{
  "model": "spectrogram enhancement model",
  "weight_standardization": false,
  "widths": [48, 96, 96, 96],
  "upsampling": "nearest_conv",
  "optimizer": "soap",
  "precondition_frequency": 10,
  "merge_dims": false,
  "one_sided": false,
  "max_steps": 11800,
  "warmup_steps": 590
}
Rows from block 11 of a small spectrogram enhancement model, named by matrix and row number. Each number is 500 + 50 x the weight over its row's rms, rounded and kept within 0 to 999. All counts start at 0. Numbers have three digits each. After the name is the row's rms in percent of the matrix's.
After each channel's rows are labels from the 100 clips, of 14848, where the channel reaches its highest value: "lies over" is the class under the peak. Only what is clearly more common there than usual is listed. The data: synthesised sound scenes: up to three everyday sounds over a background.
# conv: 3x3 conv (model.decb.1.1.conv.weight, 96x96x3x3, each kernel summed), inputs 0-95

conv.36 099:518506419572414512508450466456519506580335539463531511527479489546522516485597436506502478405505450458468473493527469418394440604456578472471442532497546542469348466486511507482513508409550510481423491450540490511452474480491606504426501492511597468555454458493531509509521509451510480537
lies over: laughter

conv.58 115:494546420572528489409495484377567519484490454548521542490510462461491464494464496473537542482471455532463602484565538553534514510516471364511531532479466486511492504450558430502571474488486490536512598440431530517512399487530389529443476488443388485579573565458540443521437499536513631550
lies over: laser zap

conv.72 113:416537568546412582493511470475473449412497464466537523556492603488476437550476585509542503471415485515500543443468457448440444455510443496447579464463505517486524584508596399477540533456495466532482588525541469523496506413429390504451491490440491455556482429542506486415479560586568484573
lies over: beeping

conv.8 085:431429547465414576499513495492536511432487420499484489471511488550478574556545522530485548524545522563472386458478490550480493630480541507438563462511479469481536499536462534519461515538438447550490520534423377487571423516564463476441620530452419564433449565499499551442536504459403513421
lies over: footsteps; door slam

conv.19 103:439593485488451455503503487463580512432604490460503483537475456546553442487519600474468448535453561576437399512546510489488426586510515414464453528492502603422550429453510502489534573444545480553471402532432490499501433472522406458429509539468527358493519558528514477530492494488485422522
lies over: fly buzzing

conv.55 073:451493495477466562504485501490563414396417510493571510440477622559421577462522583518487543484441599510468395516545543543500472445594431482455446480533350539525515563476500533480437481491548413530558554565444471441486549472464489489515532473490417506532441533511544476449452547535500516470
lies over: howling; hammering

conv.45 099:469522440476482461514497440486460438463531494385507499564524496395548575524516468474468599451477464517568424426483517520566463480469489453433483422562517402410465474460633430465453448514467499539512550525458506524560505559457527461489371503478588509549454510531468435525523495367503488520
lies over: creak; frog croaking

conv.88 119:442520397585534443456504491457573401448475508397560527504509523477500526469499400544513414402568493544488470306476539449455474548487522529410439476459468447419452414496507490481491531519518547473499394490437533504493522479537381491459535520496458488514479522509548531559481505534478513480
lies over: fly buzzing

conv.13 108:673485456582593506493611477474481523481441481459542464518467556588485480434533535543497507440471493532451525490496412489548454509434533475456580454500524545505503496471477536502553583419536597526492485455473570495460441486556517529410522419452416501546508632450507488541496482434511580524
lies over: drum roll

conv.9 093:516446477449489487489521538609509443438364477426574535532445481532450511436405535522513593494482470476537467554510539502525493482492539494532431510413415618467353480481477492539519506347555513530582536510537481483567461428474472465480459524479566479488479534568486422489487496482538443486
lies over: howling

conv.77 094:539473521570444529518478450541540393425449493553523463436537539415463484454465461558512509679449508537477342496534467498426427513474524491460538437478422453513533521455592451462472528471504470582547616491563485453444504509484442460482512487535457472529452494494478449512443500465569442534
lies over: howling

conv.59 072:504409488477486512469559471480541592557460567552566492577544542558486453537521561554516465535388574486535465530492519534546430479457449555497445530385479503494575622513505471430508383535437455465490497597457518462454463474393482427482541454603535555484521489444477453467538532520489448519
lies over: water drop; bird chirping

conv.5 099:436533461458530469485448525542528521432561513532417520530488569494544425470469498482431450486460486520493388339462455500407478577483459459443450555486532534411419561402472487437518535432585573443516571556451553533424469543579488538484486424525558512518501530428465548500485512500502539471
lies over: laser zap

conv.39 105:397553436589521482471468483461351619499439477427476556550461470531423352454482541495536474457422479449425498523523464472489455517537489468468461495513453521415512458420469418497446512524379520490537557489516479467532452481473507496498486486576530544505499471436454513526431547555516492401
lies over: laser zap

conv.92 080:678533471524464515469428547406542534493486558533521470553469520536439544474502450520555484557504485550472568506531488532447510513353509479517494514557475517619572514506517462410535487508495459492500547451538540528535499524534468559479341461580524373509521548540461461414501495467524528471
lies over: doorbell

conv.79 106:517479486502424544474566520512513398527443523519573564497505571352495380564585496433489406568485576483568488490506481444502510531485489504377464455486443463606465472496492471449463506398507469496490548525480443477454544515390469472419551507528396500554486474472487509526457504583485493473
lies over: doorbell

conv.7 084:518544493603483502497430438450536477555376508432457564458472541523502518474527456510458457432512453513480507502476482494495455493459593496503436558504513588501345485486545540529492444521564538394433397609508482498445523492478611533425501484478576536397530545506551441556488507446536520524
lies over: laughter